python train.py --model="image flow-matching model" --dataset="made-up waving flags" --train_examples=97500 --image_size=32 --horizontal_flip=false --conditioning="none" --arch="dit" --objective="flow_matching" --cond_dim=192 --logit_normal_time=false --norm="rmsnorm" --activation="gelu" --mlp_ratio=4 --head_dim=64 --fused_qkv=true --qk_norm=false --inner_norm=false --patch_size=[4, 4] --layers=8 --width=256 --positions="sincos" --optimizer="soap" --beta2=0.999 --lr=0.0015 --beta1=0.95 --shampoo_beta=0.999 --eps=1e-08 --precondition_frequency=20 --max_precond_dim=1024 --one_sided=false --adamw_lr_other_params=0.00093 --steps=25300 --batch_size=256 --epochs=66.4 --lr_schedule="cosine" --final_lr_fraction=0 --warmup_steps=5060 --weight_decay=0.08 --adamw_weight_decay_other_params=0.05
Rows from block 2 of a small image flow-matching model, named by matrix and row number. Rows with one number belong to one neuron. Each number is 500 + 25 x the weight over its row's rms, rounded and kept within 0 to 999. All counts start at 0. Numbers have three digits each. After the name is the row's rms in percent of the matrix's.
After each neuron's rows are labels from the 100 images, of 14848 (inputs lightly noised), where the neuron reaches its highest value: "peak on" is the class under the peak. Only what is clearly more common there than usual is listed. The data: made-up waving flags.
# fc1: MLP up (model.blocks.2.mlp.fc1.weight, 1024x256), inputs 0-63
# fc2: MLP down (model.blocks.2.mlp.fc2.weight, 256x1024, transposed), outputs 0-63

fc1.232 095:484513556508524508492527496486458513500469468474461515516517506515468468461518505486505482509459520496502496471565512488479489498509524502524481532507508492544486505495506453515512512474508498
fc2.232 075:535458526492478484502500510471551449495473512532520495504496514527502519540464475475480473462452524526478497552538502496486538493445519476462457534490505518499475520511496482477529494560476503
peak on: pole

fc1.354 159:479524523532481465550479497506472498507465561503505506454470524516511525510503525502508508487524472456484469477498496487511491501461474484506524483494531527500492496503483456490494507480513540
fc2.354 282:464504529515495478510527524494510523465461466472515524529443499504473491523494513524528514498482498558505473491485514496532573490483477477511491505507474531440473512511486468478525489523515481
peak on: backdrop

fc1.108 124:537497488501452436485505497473486516477557464514523515515540517480489450486514520481543506517515452513547517460507503502500475501475517483557509517501508519496498500509487492488519514486507511
fc2.108 161:438535512495566546525546509513497450469540495544464527535496489495484543489508490480498489521526524508533495477547529461505517516483525510447524490500506504538480521506515505479503493530487512
peak on: backdrop

fc1.218 107:490493508544499501486505525499491474505513531477500503518500537466532517479490481519519544502526504520507493476577527519515498538472529526481573513494501490514466505508458439515524484488486484
fc2.218 116:504525524508541506458528513491490470542514527505468499504490509506505521513498468486539466495516521530501504509439519478496518514515491505471487490538510497440488513457484499511521481447446520
peak on: backdrop

fc1.154 112:518532469436476518492496493519509518470532488479519499528488547490549485495492495557449512527462487519483508551560501476509501499534541529526455504515489446520479517508497491486541472512457497
fc2.154 105:501533511532491435471440523492498526491478495496490529457518496533523517520503458526494494523476475494471506489527459496507480497502484524541536528477475545472528512520507479521503487501500491
peak on: backdrop

fc1.759 086:502492493547477558464466511478466496471514498515473519458556503478500476459529538452482493491461458477506498514483523530486478483530490513453465486482508506523505472528479462485519482503522554
fc2.759 082:505521494504541477491485502515524507473517544479513479469464521489501510498528481472473503480509460493513509483496472491540496460450473492543487470512461531540510523475498449509508486490505478
peak on: backdrop

fc1.23 119:556467506487511513499486494471505487457501500481508512512466481475524514507526510502503521542509500493509481523498532496502422509477526507509509484532514481468484505500501495529481445475440498
fc2.23 129:493524453455517476491449512516513527497462497515451494482466467530531490480516487502536524467507523479506516492544503508521537495469547522511531482504535551446495537480479505491530497503526496
peak on: backdrop

fc1.360 079:501504491524505503477509518499494499491506489528490500513485494477511515477508491528510507514540474467516475513477482516483461469527505460546540478521487463517484487478498492494516477526554487
fc2.360 074:486514533509495504504502482504497501493510514471499514494534539502511488525485498553500508494516504504485504457481475541524485464509519522439503485519443526502484478503489436520519509502532501
peak on: backdrop

fc1.213 103:511478480509492526509513501478494506505486505544520514498492511505520544463475437525514530484537494507486490509518576441544485496518503465465509516491505482521514491473493490495500420529507528
fc2.213 120:486507523517504511537476513518517485495544446477478483486498438482509468527493549466537476498514495547554486493460512504514504486509518510450495466509523450511555495518503515542484403479496515
peak on: backdrop

fc1.2 090:510493518489493459473460492510514482474435514527528538415489505477509471537530492480501517494511503490502530504499484500501480496496508485508497502526528476470515509527539501481512433461504491
fc2.2 099:491545511455530489567510521525497475490536471517488508444511482410498553490521485487530493483541529493524494525462492479482503488500468533491514506485522513572505462494513469544510514478546507
peak on: emblem

fc1.561 095:438511563517481527515529519509534476521502516454520533492503485528503440527476523487526502499495509517532520452518514528519532516488513476516502503497486499498551498518496540509512491510513500
fc2.561 102:528439479511491490489524508505534488532502516505422506514453497469536510504517498477481493520504507531485485503503493501477483497509460504497441518494511480486501516517498485499501499511517510
peak on: backdrop

fc1.640 087:528557513499508515546478501481482514463489471500496525468468456474516489507524507541506499508514488471526512497467516475530521469487538518506456478509505487485513509520511495454552488508481488
fc2.640 111:509503509535492503506533496492472531443477508490493493529472518478447518504487521502491511511514501500517506517455516493487512494471546497442471500533491495481496525515499468478531512491494499
peak on: flag

fc1.488 097:429508497506504532469495531516478473536479496468494496485517501534568488451488531510500452508512458498451488508473511497495461500503517489501469525502472521510496508486543506485485522462465485
fc2.488 095:488439494504488490528527491498510487482471480486527500511509522525498548513512497543516496481470446496504523493431499498519525484480519521518437527507472491476537452497485476473490511537526487
peak on: flag

fc1.220 105:512514545512535516481498472497538519516454488459475505492471511529512516459534464546512488472517478485467519459466509500484463499479537473482471519489506473501505504487482520517477508531526503
fc2.220 101:468464565504472513459506491470449509504474508477476507484539527525509514513487516524475491441485485443517489491479466540494503521560475449535506511518483486531519490482479479471508509460552502
peak on: flag

fc1.293 092:516499483523508482521514510479490495518496484501501498532464519515487453517498494485546430513496540484506512462522496501480524509529490481518542530524499497422505520443529499501499484492467468
fc2.293 084:537480498507493482503533514538535486521495485473475498534551487508507512523478485502545432493485503483514516518504523502499491527484501489474507502546502504439445511547525510520493505504513477
peak on: backdrop

fc1.210 103:484522457529506530462485461464518500498515489508491524503428497490511474495510533494457452526488508495501491478490525479507479508496505501491503498501497485505501499436504494504508480421509498
fc2.210 124:489484459490493519552499491489522491513467501486476509523520534473555484476480525512500506507512538495495486490518532550456490510504498496541509501512515498508478536485513485518525487474478508
peak on: backdrop

fc1.606 109:516484492464453519453481472476492486509514491519536501503495555461557486513535489519472503477489455500519526505493482519449524497517488523451489492516500489522500506542513537463496526462482488
fc2.606 132:474499476463463469438526509499433541497445508480491482448477527549533487488487499457551508514455473476467514498565463493516519514489510521504500528498517486512484522521518503497507497498500480
peak on: backdrop

fc1.476 085:477488523468506485498512481529500463481477515461490500498521456534543515518521481535498470488498501498459497499513476493548488469493465487479511525512477509533508533526554529524537516496487473
fc2.476 075:478507524515485528536497498479480508488476511554515477540471501519470503496490508534471470486497529524484492527517539503454486479561482521516489515507462482513523527449527540537522504491497523
peak on: pole

fc1.552 083:503496477522493536511485514472462465530478513501505494523508532493538499526485515502499511502448487525508488473544503500477499485510528505485528467530499492432542537515486453490513501497493499
fc2.552 072:527489524482539489480450500530544537534477527496500486512512487510470531487499470520508483525498484543491528516512505499525531570510534479502510465520509485462502521490505483478513488520475510
peak on: flag

fc1.461 087:508501524531500471498506530473492483548486503528527500479467480500487482522490518469485504487542556528543466533516446498471470508516462491479481474507470479499486478495507499525532457494480497
fc2.461 081:486531503500504515477517503486527486528500528488485521509499510521496515479530496495506565507532519525508532495505493505543505486482458514532516489536510506478522502513515493504486538521526457
peak on: pole

fc1.465 101:515490508493517499508517506561538493497487568491504476476482440482549511455486493501521483468502455468482494489497550517503503489481521485516462514492466484519499502472474486483473522493507506
fc2.465 090:499512473534481510523563512450491547520539498539528475479523544475478473520511516519475442464461485546484467479498469525480469480526516497515515527514431499466500553502482527479491515513519514
peak on: emblem

fc1.211 092:503514513504482530510506464503565527502514499496514510512492427558479458507523504496490490457495506467538526544507511502458464484462526481463482534533503535500463533470506520481519517513525495
fc2.211 083:456509547504507488533518534498477477532512476551518510488542505545529518482484528527520484495495510439503501475495487485488500501571502503493523537531523488528532525556483538483494500496511516
peak on: flag

fc1.723 096:513482490534541536458498470472502507506483526517504486539508512506527505495537535548476488487483478457522515525556503536550499536495517528471512490505533465533504525488457503476490495523541505
fc2.723 103:501506478485489510538492522509524526508495502487507510505484554449534507486471490442445497544477555517510463517484522505503510480497530473452506525484514480502548474495521522534522482471510514
peak on: backdrop

fc1.11 109:470501503498478492470522482514535518538535501488542470523475476517513507512512502548512512464481482492552525522519529488498501475494501512534462526513531465478486508551493469527497483489473519
fc2.11 113:504502492521489460539528501503468499510499492523514469525517501527448475476509498538498502448481489486530479497508482520488506501533499486495475515480499506520497510453493511513529545515472501
peak on: flag

fc1.197 089:550490492475501491492517497472496469498475480450527514476507472507483476472493515487509466491513484493498523494490501520532500483520523491527459535484500486570446469501544512486540527510484486
fc2.197 087:427522516493490505491510541512493534515523487520503531454509517514501496535512501460476505465496502488490517511469500512490504529456521512516500512517533521514507486517505512495500470476496511
peak on: backdrop

fc1.13 098:525493473521503506503513538482446527494515487474507492441496571451502503510517534477509502483471543563498506511484455561506478514492453523551508526515464440540505469520478484484493527485528481
fc2.13 090:502496470509515479508497488511540481513490513510494493440517476470483515494527507519497522529460559555499481481466513509514479487496491473470488486478509561521500490441516488539513521538513519
peak on: backdrop

fc1.633 096:514511551488464504529524509521504474516512505507488487506546502529514493528492514495474503537461521464474522502495476475530515489497483503516546543507547489518493485517539515533534508509510503
fc2.633 089:491478564515559471463468511475481543527500472506525480512480491527479515514495481513467504512466493491521522529489498501507516500513544492491542542492542479508542523531468529518523522482505490
peak on: pole

fc1.620 095:476504505480537539514518475522502477505486492490490500500507545476505476514479512495501464542496518504543469472546459507530482542495482476496514462479500505525536504521444519580488472532517509
fc2.620 106:477450503535483502504488508491507476479508495504514496504438473453535497511517487450546505488474499520502505496500534520509508485471522480538468483501553515490488481539489486497497492422479471
peak on: emblem

fc1.651 096:494531560531480517484500510474501522541459453511509496513514517538489512476500502511488504514458473503493485505532551535485520505532465476447492527483500471477479496463518515468477495486476517
fc2.651 118:467543453534530488516461551494558475550473501513501507486513513538500487500502505518519503457504488511534513524497503487514494497521535509465498489496527504512519495485501463511486517466502498
peak on: pole

fc1.445 134:503489476475509487530498493492537522446481491514503561488554515518460480494455517485548518481505505492525497465537545517461479522511443488507477483499503494457511534491451513488483503508499521
fc2.445 145:506534487508494471513497467490519547533501526462498508504499493492467526510471511519503488453515519510522475501474522503505484499484528486538511498491489518490492542483502509501510499462570520
peak on: backdrop

fc1.306 116:497496514485494462512550512506515516482491509513514515495532480500470489511493490494476512484505512523529506539532522484454473508494461589491501495503516491506475503504501497520518481509506519
fc2.306 100:470534543548492509483527522487502494493473520480496490486467529509483482485513517505480477506516465512528478486547490514496504487531501446506511511506461521511520495489495499493543512489519511
peak on: flag

fc1.725 098:516487466479497488478494488461515479507480476501525468523488541491477479499491507517514477501513504510493457453498508510506493537429529457498521492503481477494567491505477474492467474535543511
fc2.725 128:482506477495472501526499470483520458495471484494491523498450471515501495492503502553487486513529523486532488485448524489500473498491506498521537502499524498486522512485504516489479513475484521
peak on: backdrop

fc1.674 101:476476516478523492535470503508474464500534500561492476517512537504491532479521469510526530510510509508491468552512492524477478514493491481530540470503491494466479500492439457500473511486521500
fc2.674 103:471507513494484486517498505473501582505554507457526483540498497483493486491478525536540543519509494440487525472503518509503514500506508507463563473501494505483521518533502465471498478510507507
peak on: backdrop

fc1.753 092:506456539506481491515570466491509494452469514477519528504498510482455487515496575487485529496490528511537494543490464489472500509481483504484505489521531519480500491499500517514503533500515489
fc2.753 103:516539529520495475512552524499473511487489509519496480524522504545525530495483474480531489460474463512519535490463520494499502506559486481483531475522467487491497513489501534468491476472517498
peak on: backdrop

fc1.35 084:483523535435464538513487543520467497467468522424502488485473487483480492511502510488473459492553513493525480459462498518496497496513496495508512517537458506498493505503481509534466536468524519
fc2.35 071:507460551562540474502483459498485504482460526559478502460479508484498509560476501485500459497515513459522503542473460492462499515503494490505528495513479494495481533472486507506491488536469488
peak on: backdrop

fc1.763 123:490498504494519533530447525480542518512491486476474477502457531520486533512529516505508478469551493495505542466487508512555569506559528539512478496504495521513513538521456521527507500476468475
fc2.763 115:512524479505497469450472458502471512487453526512504490489539513569531470511472485477483518503593507501503495516471480474495458496467497511442487484480457500495500526513497467497524552550484518
peak on: flag

fc1.297 091:496467530531483500451518480482471556462476509505527519482465520507487521497499528520487495523528495545490527481514502459491542505511538505523541486497474481498538520482513482482492525507480510
fc2.297 094:475517536496525496532516532492527501493517484523459510459482505527532501510500486480465489554501459544506483535496490465481495486541573495487549484479497481498540528528516493520520469488509525
peak on: flag

fc1.85 096:506516536536486494512504558550506474488526488476501507474506494501462504482470488496495496523532526517514522556502516531532499518518479507508491538465474510459496521458487528495495450470533572
fc2.85 082:486470540533515542460460479502492499538520463537514513528503496508532485545530477525513485498512554502497458525515526521524520519488528532500469519492530540493508491545477509527540496516503489
peak on: emblem

fc1.265 125:478494462517529504469477509511511513543458494510490492495480498501461481512513478495438507482479506471512530466485520506532503482538502528463446473451482493528463505545550519460531509499464483
fc2.265 117:481464449510473483500469485510501442539452505528486505501529502496506501489512511504432512527488500481515491508481509493479494517510511464518452458482521519499493541481512501488503501503468506
peak on: backdrop

fc1.386 091:489503507529494539491500499470526441452501471550508508522495448523492536496515461529513457507467518492510502533492490496513515515484526525486487521512529485465434486505495547497503489550482493
fc2.386 094:508492518474548503515516517512501541452529496463515512496552532535501498488522494500489513542492506508487529482477513478508482515532464472524515504538506524533521453483499500515452473453493526
peak on: emblem

fc1.140 084:476493447519509502526519553493478530485495516520490462533465475506538557501511475508533538512504475498497491557532538466505502519515507468504501532477483496443486513468470502509465508508497496
fc2.140 090:488495523493459535500515473537497504499495501475501523446535520498473592488506502468437502520522487475504516500516499458515532504463490503540508471514482498501491479512546473496484491507468494
peak on: flag

fc1.625 114:503508497488532517511505513478482490492514484521527445472555507504483507517521519469477493559491497538484512513513488490497556536461467483487487486509489496515498500513483502515473546502521460
fc2.625 101:446518479470466506450503486508500517485482487470509467469520530476505455475509541497477511451492520503480486497486493467485483498511542515519502493487478472507516488496480494522511492500436491
peak on: flag

fc1.389 090:480499509509507493554523464529468505490534472515513516495468546483498458540482498465491516493515563547489475480521496484527471488538506471509477455481467499505507516491467508522494507471453482
fc2.389 081:494488510480486526492527530471538514486546479483457501488534429486524532484536521458478502465533569577509482520529489480469531476481513530503502470474496522518473481546457506543511503529491519
peak on: backdrop

fc1.664 093:467496486481489484464493486482472555487477507486496513545501466501514515485517531508482507486473487513517483544506498553472476511504525500538513502501481509545507559518463518528506465490473523
fc2.664 108:481506446534500530534483561502517507526505477490557527536512501488467476494529463461510503512513506513476482480563530481512533516474520481455507503482504492474455499508518524506466514469463509
peak on: backdrop

fc1.421 095:507502480478521510535489489499476517505503464527485533491534507539490511489517454489501507527479519508465502484522488567511508494496571562486513469508521517510540519540490502506495454555533520
fc2.421 099:454494516496496500457478503480494526504476493517490492477495484521532557492479529492496526529481464482489519472494508531478518515517574444530518453494503484510501468436523498492469519478525500
peak on: emblem

fc1.508 092:473529510460484528503499499519485503484467492504508499505485517540471487493476497503514471456513506443517493475543482488534518476532501448499483547534511473507526518486517517512493527471549526
fc2.508 081:529471492533503461509500518520518496486477517503496505515498499494519520506513481452527469485501478431459484497558446491507516509473534543504463537504485549481479520497540532487482478521497481
peak on: flag

fc1.204 087:515487494497494474516485484498506480505510525540491505493463527464497507462513509489493487489497460539484492495496455510526484526473506495507517569590507513466504494483513522569485485508495506
fc2.204 086:495557499500493473542539534516507517506517488443536502509507521447481501487540496482508491488502468507442501514497508503484473462509530494506500493470515493470501514493482527470478510504543463
peak on: flag

fc1.33 100:509503513491531510507501505527499481470512475499517475499496454553522480514490507481504465501471482493456493528516551545493518454507524444525490523493511547483501484531460486468453436503522534
fc2.33 103:497469504489525473450501471473494528454466481546495502485501552536501491471476479466467468496503461476490529509527481494487471499520494526486504459485467459487512504489531534483475536496496456
peak on: flag; emblem

fc1.163 093:507512466529553520487489466482486487475500504513519527482470520531505523534512541521523534496524473493549544474506522499479474512488540513482478503472551486498451466528524537518520496533512494
fc2.163 102:534492527544448489494475516506516541510553510475469500500534457513493465505494501519475516481543518509531515547479508475477517479493498474477463473523517539497529474459514474499520530513447515
peak on: flag

fc1.256 099:532479491451538505489521504479484493518532470535532471474553518498506512463484516461483463515488533524490516483506489507482555497486484521492508496517490467529489461511499459464423533503519504
fc2.256 099:473581435485526532516497506501546519521518493473499514458424525486549560501456482471469469496512495498520505499488491532467507465505500491500531503499491449485513507484499516516521481505541509
peak on: pole

fc1.533 086:443413527482481480482510565507533461472496526505481510506495501503510497529502483509498513549467494470478536540562482447502540500479476507506477520483510467517480517480529461498505482502480504
fc2.533 106:409430533464472515486516486513464530487470502454426480511487538511490551496512477505489495546501506439494512509502523476518477514578517474476509521513525477455506525507499503519480485493482497
peak on: flag

fc1.158 098:469494483501469491476488525453499464513508518438501536471483544504503488515473519509484516532569491499500506487515554508533506540500512489479515527477546454499499462537507503499493535499507514
fc2.158 102:482544472523507509498506487494531531477486500526532501493544495462478483498483467489530491474490471510502512514519538516537470505507469500545516494499538480518501469499489496516534480473515492
peak on: backdrop

fc1.663 101:535490498489496521559492497537529491503487515460513525531466504457528520508479496522485477510469527484527460519499478520492461511505496503508486527487502488506497471541508492501546457463499533
fc2.663 087:520528512509547453465511524475484506494471515533482491564536467477506456504499522501468476440465484509506509506515539495472517492494530508526487491473507490504520488499498486470508509540513488
peak on: emblem

fc1.558 102:536564456486496504495508477489542506486474467492521489521459475494517468501506513493476498514490458509518506493456509522518524497501476505484505529484541483443521512498480518491484514515515519
fc2.558 114:496467513520427548534484471496486474480525484506490487508492573532488502514476500515545504478546496470517505501502500525510502482507507479454492525484498511488509481461512523491503501448517497
peak on: backdrop

fc1.734 098:522501456563507517493477486506486460512509535519492465521484533462492541509484488496464525499559517521511463445529547506482516529498485465457528493522505479492483518502447497549496489489515475
fc2.734 093:489503506466488429472500544487527507539587481475534481526545478456473457486498528494455546493502504493487510471541509492482517493468466547512540492494519548538501542520468477485491527538505506
peak on: backdrop

fc1.510 128:497505511452545467504508457472547532487470563545493523492519452518472505516489515473480501488545482491516519522500494522482513510431509525497496475518510532486469471478456473515538501521502462
fc2.510 138:519464509499484465532516511484464490494530536506512538520496503495553548501491529476462501528519496510505481481567482480497508500494466429481481516491529490530480520529499514503523504519492511
peak on: flag

fc1.697 088:503474506498521510472494478468518522511504456514514470493505483489519487487489526499541499451459498493544499531475490477571459496547516482524493501514495486541503484521530521470500528516486484
fc2.697 089:500555533501493533511536544523509469494477501516504496498505460430502529501504447489505470488469506522542526486452519520490477519500504515438517496521499515520480482522500513531491436520477504
peak on: emblem

fc1.695 088:541479514526555474485488513512447517484540490498512498509527456522519512540499539509512509513480483487518491492507496492498511478455513535467497495493515479517474489501515478493525489531476517
fc2.695 075:488523530503458509547501486472519492481541498507484502539473521489507460457509460524500518522481474494490489493512542485500498487537529483534527500504496534517514464501519481483511494463491478
peak on: backdrop

fc1.89 091:526502485482486509472530484478522505520479466541478463524514538498499476496489480513502505513480441523515555496503508496468507504471510473494525489512501536466490525508454487475494472478488498
fc2.89 088:473535491474530449529481497526491511496507490480541506497494464553497507466486527469497524517471482508502507484502475524563512475545484507509510515491556464503511513451479484492497493511501482
peak on: backdrop

fc1.412 097:460534508492509539491495469516532560501523508498443466471521524482495493446493535481481477521506461536526502493500497499472494501507521471528497476534482508471503533515541519489488514529471517
fc2.412 092:516465531452479479497474499457440476468505509497559504480475487478502516527498468499470477529499499534547521479489483516486523491499497521478497510506470477513489500479483490532481513461474476
peak on: flag

fc1.65 093:516490451506477499514511491494514504507508506475500460535501506486496453469504468495453461431509484515539488488487494477494519513486490512529454523501513509557525511492456487509503506481496489
fc2.65 110:546469493519496497499525514493531499502518508430570483505509514511577445507488557527489501470495513494525496529434494514520499491516497457448519517513540498494491513461500513512493483495554497
peak on: backdrop

fc1.181 105:441492543502490532485518526468485512506513514483463515526492458494508472480458497466535506524513497485447488493496532527448507498469501442510495507493512496484504477456505481500472500494513509
fc2.181 095:518534518505547572490558443485480453459523526512484472536474512507467572524541501495569512493503484530485505495475483490509544501514534500498462477480492509454503541538481468455500527502494491
peak on: flag

fc1.382 098:516500549510534512563503511494524470544496499492532511454497459512469535496531438452503518522562516481522498514485481470471494492504513523468463491526483509531525537481487491520510490507512501
fc2.382 084:490511495495489492482483488503457509537467492526443469470525531505509497499501514447524532508545521458522515473479500499491530490520490479545475480501523492513478516505513481506512535530522495
peak on: backdrop

fc1.567 095:452529472526509558524518477487519462480495512498496484508505504506582481517499454474510538518508494480503474487517501480529474533496499487500453467510466501464528476509480505510492517510523511
fc2.567 092:512503470489475473525514524522501474491464493459511523539508479508378481507543526520513483460468500506493486527496493479473527502528530505495448484488453507480486490470501524516476504508531508
peak on: flag

fc1.26 088:521528483531475498530521491500504504511505488459533513498526441525494490485519526414514492495538500464535504510525555505491484519425491511486500529482510513492457508504528514509494503472503522
fc2.26 080:460469513455519517506479487508496470490493451499471497503489511543494508519441476418515502481524514432493479483511497485501528498574501514522511534496497494484537506500509513490500497514486479
peak on: backdrop

fc1.1 113:485496525472523502504477522490500519459489526539502465526502503471511456496546492480494486511502448558520542536507523537516465490498528509551494521491537491506483512471504539520527489452518476
fc2.1 131:484519544521504497515496486498485433513514502514471460541564517440500501493481508468458516527461488507484511485466484508512516482520508504448487508495494484468505484487498500507481493486434490
peak on: backdrop

fc1.550 131:518500546519499525469500537465513491487481538478499491482482477482576519446521490497510493493497445504503494499549483510497523516467526513503529519516479471534508488498499498470554476474531503
fc2.550 156:494504527524536493482498463494487441531520508528461494523477512481489530500537480516505479496489464496525503500471507505545492514489524545490486493498502492497514484492498521484490452482435505
peak on: backdrop

fc1.438 088:496500492484526498495516526519540474500523530499520499481490474510509484548491496522494480466515518516521528503496468511503505465524532559519511513539511501512518507494506543493523501501471434
fc2.438 077:486472517511473504556520485518476524530473558510496458480526526508488507474523497525491513471505498497476501477485489472478496545480550447488497511517518493505479518498469517483531516504486502
peak on: emblem